Weights of a small spectrogram VAE: encoder width 160.
Rows from block 0 of the decoder of a small spectrogram VAE, named by matrix and row number. Rows with one number belong to one channel. Each number is 128 + 24 x the weight over its row's rms, rounded and kept within 0 to 255. All counts start at 0. Numbers have three digits each.
Before each channel's rows are labels from the 100 clips, of 14976, where the channel reaches its highest value: "top examples" is what is common among them. Only what is clearly more common there than usual is listed. The data: tunes sung on syllables by a formant synthesiser.
# convs0: first 3x3 conv (decoder.mid.0.convs.0.weight, 192x192x3x3, standardized in use, each kernel summed), inputs 64-127
# convs1: second 3x3 conv (decoder.mid.0.convs.1.weight, 192x192x3x3, standardized in use, transposed, each kernel summed), outputs 64-127

top examples: consonant: /ʃ/; deep voice; vowel: /i/
convs0.114:118092107131121131105123096151146096101163119118104136155144127147103148159117146125164157116108136121151103116150090115078100110146166140101126134119110151084140123107130110169093117117138113
convs1.114:078108134104117150108107141140105115101136155149167115145160119122139120148148140141143115135152083123104104120085076128099169152132093080114090106077121127076111163136091169122159156164133147

top examples: deep voice; vowel: /u/; first note: A
convs0.166:119115137120122127144138150113115098151110148137109162118158140169132133103146145148115120142123145185102099102122087129123087116113126146122136095119126151132159132118157097169110147113112143
convs1.166:158185148133137132104170073142149134135147111083120100141122077121131134123134104110109149146087152084092115135109168125118158126123127115139138132136112099129127069128136148115144088110159152

top examples: thin (high-pass); vowel: /ɑ/
convs0.162:132137112121136157149115152109143140139140085139096171156158122135144128134146131131136131117139085092124157107122137140147131098138103114127101137146146135124113086142129100111132116096105166
convs1.162:116119151121131182135113156131124122113177149116172154134074145104118077147110122114118103135119134136113140136095099133136116129127162131108102140128127153108137155122120122142087101144103107

top examples: consonant: none; consonant: /ʃ/
convs0.137:132126115121121124125154163116149114155155154117096127130122121080107148116141154139119176157147077135119088157119118105141136120128108124145149118124088106189115153146114150144151148153104182
convs1.137:127142120128136142116125147146103132110131124127103121138148148124093136140142132126129083148206134139103099081067087089115112102107126162133121116066131135112124119138123160131140116091156167

top examples: consonant: none
convs0.22:138174106159129132125108141126127104138156146160103129155132109192116141147132140156138142121116113121139097102138097145088109144106133130094115117128126150122115091157147128161162120132119128
convs1.22:101142167129142157158154129092151095137153140045172149109128143130132127126142100114122140100126145145113088136124161088139156114138105108125097107121091108131175132141115111147110108146170080

top examples: the note F#; child-like voice; first note: F#
convs0.87:124175147099174149098127114125132171146158153127122131146144118159186161121121124190118121134118141115129164140160101121144105132133138091127136122124109130109112112152132136155152116108157142
convs1.87:176112135141160134131049148129151104137134122111150126118137148130131107065126124117134134108125110138155131132117099166124086165145124126151161140107140105131168090139128148152090153118159087

top examples: thin (high-pass)
convs0.46:134081184161105102123084117157159123152083125137106149121109152087152137130110107070141153121094116120187182171124143123133135128110139125111155172125173121146120110142112143117133124115122134
convs1.46:087100117136116103146122192110156140149084133122171110113163149146155151115113133140115100134067123181098090141143101109089132102123149104116114135133117129073105107132136148101121127165095131

top examples: the note G#; vowel: /u/
convs0.156:154124158160139148118125134142137117132165153130155160111084133129122125156111110144146135123130074147147140152118172145084129154089145120109157174160127124140110111172074143131150114135092146
convs1.156:089151111123144151158125220118171125109165113096101147125129139137122100150123142118113138155194132197122112069147039101113088143120113159129109129143142114106110136111127138112122141129130145

top examples: consonant: /ʃ/
convs0.170:088089153208123119112159115098144109161081149087116105120091121089122118175135137111192140119151117178178121112129148145174153129160139106119149113133112122196105100133119165131117124132104157
convs1.170:133154094148116092158144171120109132115178061118079114118113104202145141153117138154140105108118087119121145139143147108103082136127125172133166122128125113133139097124132125144114117140167157

top examples: deep voice; consonant: /ʃ/
convs0.80:130098150077109101110078119158172120094078070164139110117137161146150132129128130118141119138084138138128160112152099135117119156126180082141096159152141159095155152122150149149094115103102126
convs1.80:096139136126085132141163142123153189093104138131145126130167120084119119123109124111136154147113121152135159147155129107170114108137119090126140143146117139116138168120110131114142105112147140

top examples: the note A#; child-like voice; first note: A#
convs0.186:104093135153129097140126153126124107133109166139166131127120134064124083151124125104146154129139093114168123141124122138140140120167169083133122137140163140152112141138110140147116102146072133
convs1.186:141124085134111111141129144117147126132168089140103151144098116153151158100112119103149157163140101131078143112180065108090109123130138127118142118119159116140123127110131162137119102110129159

top examples: consonant: none
convs0.20:134132104149130138145124113142099101086120132133101133152122073192104131167095112115147137091122116142104080094098117080119128107126139133124144137117108154085127119136128111164163140112144124
convs1.20:102137123161121116121094119106112084135081151122148075093130092092121100178142106126115129113109141097105088107114158122131141121094106138157108131120130105135104124166140158144113138109086122

top examples: the note G#
convs0.12:162091128145109084126142114142114124123155137126170153107135123142149179112132146205113135152135099137146128118137157132084089142095125175091157124117099087145126118152109145125162122170144140
convs1.12:072075132137126094143198170138126166112092114112075144141176162135133140145148108134151122086160125104212099122163142140151109141141131130136144124174130124125142131119141099091108123100145122

top examples: the note A#; first note: A#
convs0.6:123172162181136111141110135161120131127140150171167149128118166136115085160139161122122084142121124095112117110064132113128131126113154138117120137120146132147101116140139123135158141132079102
convs1.6:150165130106142144145123101115162090129134154118130122138090114151106160106114102213145125107136118134135114114105158075104125102126142146153101113097112139143156113147061138117079129145109115

top examples: rumble
convs0.112:110182139088158117116117105157117110149135155135106114134155123142138147132123141156158144120156170141075113091127053098110132149107098140144141117121106123105133147116121167163169161117131111
convs1.112:174121131148130116142184080149122122159131117189155127126104155122132139134129120168133164133100122120137119164169159120132142166155159178118154142167111098160158143106152114141112134148123104

top examples: consonant: none
convs0.160:154063112130134101145084130116081132109115162113137111141115122113162138103133059097131153128143110151132161165132171118123148131139108134138161174151112141128133160129114096099058125130141153
convs1.160:093122105131129112119089119121119131116115088174081152140140112126110156121114109093154168113156125120109164119176149075117126121113127116149160123152105163143136155110170120110131148100131134

top examples: the note A#; child-like voice; first note: A#
convs0.165:115177109135138166124155182120140199147142128099116106146127131116135083145106131123133100118137121094111159111160078141150111110112149128131107116126093125117127142145143124186134102138078123
convs1.165:113141104146089108127068135142139090126149081153100118139145107123124164124124144104128141136091113129155174189097128157123103084112131147119158138143152084115095107143147099143121113133154117

top examples: thin (high-pass)
convs0.126:149130157135142165129103130131126181126134167120124164130127163150171139141097099114127150097113082111161147171155150133152103135093098133134130156137124123161134137135103142096123098143104136
convs1.126:109128122149140193137108189137176094125145116134166138124123170136140102141112146144113093139170129163148132093091056151110105126114143142124089121121135146117129111124125167154144143136154142

top examples: the note A#; high voice; vowel: /o/; first note: A#
convs0.136:122096151093132141118123143152110157116076152101108155096081119116094101142097119134196152104158138150117104138134127108137121111129131105141135077150135119133129136136127142173122129134117162
convs1.136:105089063121105101103094126145106113114155110176130110130119129108139136116122126071177137139124122123123123113104098152110139155099123112135130140126125107115115171144101167130160116123126140

top examples: deep voice; consonant: /ʃ/
convs0.82:127134125125130122132181183125137166086150119138116161119146146146157146104138140152157102142180142124128115087150150104143138152139145178167097084121117129094141140139110087160129107150174163
convs1.82:162114154137125116117175174125123139127122147091147123146122122094120159172150123087090144114163137083164134115115126124144100095094125125122123127140132128160132093123147092128089123107070159

top examples: consonant: /ʃ/
convs0.78:132204112072132128106103138144159116119189124164123140132146132167108151137131139146116108093117130100112154155145135122128103139151100114147125107144117150086120182130128056148127139111165135
convs1.78:155118173117121145099119128139156151130094213135188159110131092116117115068108131076047140125144167165129120136155116162169128116128101163141159148164133174107128126116158096157120148128128115

top examples: rumble
convs0.140:099148111116118115183202120154169128142132099139138109107109151127119129142101187118120143133142128128107116113135130128116137165130100112170152147174052131138116177122129124170129135153145148
convs1.140:135213129118100127125161114139107144128101103153132107121163162096104118152136145163077129121117150162124173183128162087134160118113139131108084147071094140183110134154163132109166135121131105

top examples: consonant: /ʃ/
convs0.150:106073112144130145112111159148139157126138150117096140115123126133097114125125081142091095090100130136155155125136121140077128125141130122108151108150127126094132154113120138164127120138117086
convs1.150:095122107107105118116091146141125097133139117138155141131099122173143129134117128116082145145122105152204126166163076140101138154119099108106118156121134128125090152127135148151156165147191179

top examples: consonant: /ʃ/; first note: F
convs0.188:163117152131139117114112101150101175147106161109129131122052151096125120121139103099203161128114122179147129124125149148065136120118181117117142148164137128132139125163097131157101111118107122
convs1.188:068106100144114112133115143147104140144103103157113126141159110114129124143134121079154152122162095140132123120133109060134094148130121140123159129161115112114092137134132107108126147105140136

top examples: the note G#; child-like voice; first note: G#
convs0.36:094156111156114072173150130149120101144159136157120135142115140139147128177138201118088160144099121135092112161126085107090084132119140123162154120124093137113114137133101158206172148118167129
convs1.36:126182141099160158122126120076151120124109157094142097140115138100149137160122120127131135105094177120133126136153198121172162107119134115129104113066143162128150128125160104142104156124112081

top examples: the note G#; first note: G#
convs0.70:153081132146135102126128164149157108120116181146120126124144121130156179062161155115125089117106152136134114103112112116111115132117136166107137136104107120144134125137120102169101122135128134
convs1.70:107102138114130137139140133120123152128120114135073152150145133115114130114144131116142160121133167116128102118104123132103134156133131096120188126158124126103147111130131059090129125124128116

top examples: thin (high-pass)
convs0.124:125119101077132141145098116114127134165150146133115111103169163089114119113130124123142121162117118146125127107108083127084120170132114106116160129128105144151151175109144141127091128152147131
convs1.124:100078152174108122113140115145113099109137135130130107106116127154119163095142114165193126128121150087110167186127173126143172161138176115112123127130117110132136131131132095137196120115115140

top examples: consonant: /ʃ/
convs0.120:105177082106138136109139109108138101130112135139178083158141145102136099150139145165130099129164120168120133132146114164120112121149136113152117113115119143113154124152140146151130135159119160
convs1.120:157130181090113128109101103142107132113185132094141096147117103128124174125147141093151155133131142091113132156172148211108167091111135144106124169118118169113163143106117121157149112105125121

top examples: consonant: none
convs0.34:095130090137139143108156116150094089112182110133141124147111094182121154176092124157104094111145127139155117149121132130084142099164185098120142160132130157097129103142142140137148129135131117
convs1.34:169151124107169133140045132113115089142137154152087132117113094130121150132108109132157158112123113139130131104126096206089125122127104141117085130141124106133140155112132143129124159157134084

top examples: the note F#; vowel: /ɑ/; first note: F#
convs0.159:152094128133116132136165161136122145107104113084111157115119133143182149104118120145138131144126105119141130127171118138130179135113151137143101095136148125119179147113109156080115118131131172
convs1.159:127092120130132126089111136167166115126142121108127153131100136086114106136122134111113136123169116085164171120121139124131117151102126169107120125123130125145079151129135099142161137113146143

top examples: the note F#; high voice; first note: F#; vowel: /i/
convs0.176:167112127150134149117164120108133109120133120104099170115125155124151099119136089140144138120127088105138110127108137127138108142123141118135161144130095119161084115172079165129120127131114171
convs1.176:097153152135149136138063157097140133143146061111106152152102117106086136135128112080120106141168142144097141116115089110127067131146123174146159141130115170133125095114118146139136102097116120

top examples: rumble; first note: F#; pink noise
convs0.148:116157150103133130086148134152137112120153119128159145142167136155150107112157139114127113104140114104102136124130101147157128174112124132156122118122126148148129125121146079171177160125105128
convs1.148:180169124138114112127125104141116148110144116117127148152090103146142112136152124107072073156162112159125104133084144064122129099130136140127150137092110166162149136110123150137112106112095102

top examples: consonant: /ʃ/
convs0.57:140162146117140154090127110154159091143129142147141149108132140141133155155099095119120111109135121140115166164134116128135156121120085125128121135198103152122099110152138146132154163152068110
convs1.57:111133176166112156081084136138076156136108076136113120137139146058131104134137127129109171135065119058139119135139151101154129157120117099133119134121133123162109114125123127100142123073178133

top examples: the note F#; first note: F#; vowel: /æ/
convs0.10:140115157139138177134127097147145197155097128148121124159148121125164130130144146108140124136135104105156146140123183100105134123151134112152124206121111107174139130133129125139103096131104147
convs1.10:155133120108144171152105117096123103143084134135158131134093159132128160120128141179117113106091137123129143145144097129135159135146120117115120108134111119128131146117147127106136125171108076

top examples: the note A#; child-like voice; first note: A#
convs0.15:128164133153112131119112119145172166123139121145136099133114132112155110149141139117158156124137103131106143178139169116125142169157140134148121155111156089162163162142104154152129116165119127
convs1.15:167140086127131118132064133113117120115121148153120118109130150086114156126108126192128096106136119147152152103143059191129126117131121130140089097131130100063121126132106178125161129117116130

top examples: deep voice; vowel: /o/; first note: B
convs0.7:102090138103116116127126162127100124092107108122137138135097096183165140127131122130081134134130131139113115112145106134128143124143149104160136105071155139109149129151156121149144143114173145
convs1.7:144083101112181130147093097106108119126142121148064117142117042155112143125124091117109128128118110119068098076139133167141143146156130129140175122154120126123136132119157127099076123129110080

top examples: the note G#
convs0.168:138090154160119149156138128117119173131138161119159168121105094124180131117116102156138138185136092126142161154165190143100122140083131120135191156136130102160126117148084121132142111161142136
convs1.168:071091093155122140137159132146135137120093078093158148116117160119115121121112145148125126126114113131177126095131084155139094117103145143139144122147128112068135096123119153118143087107122153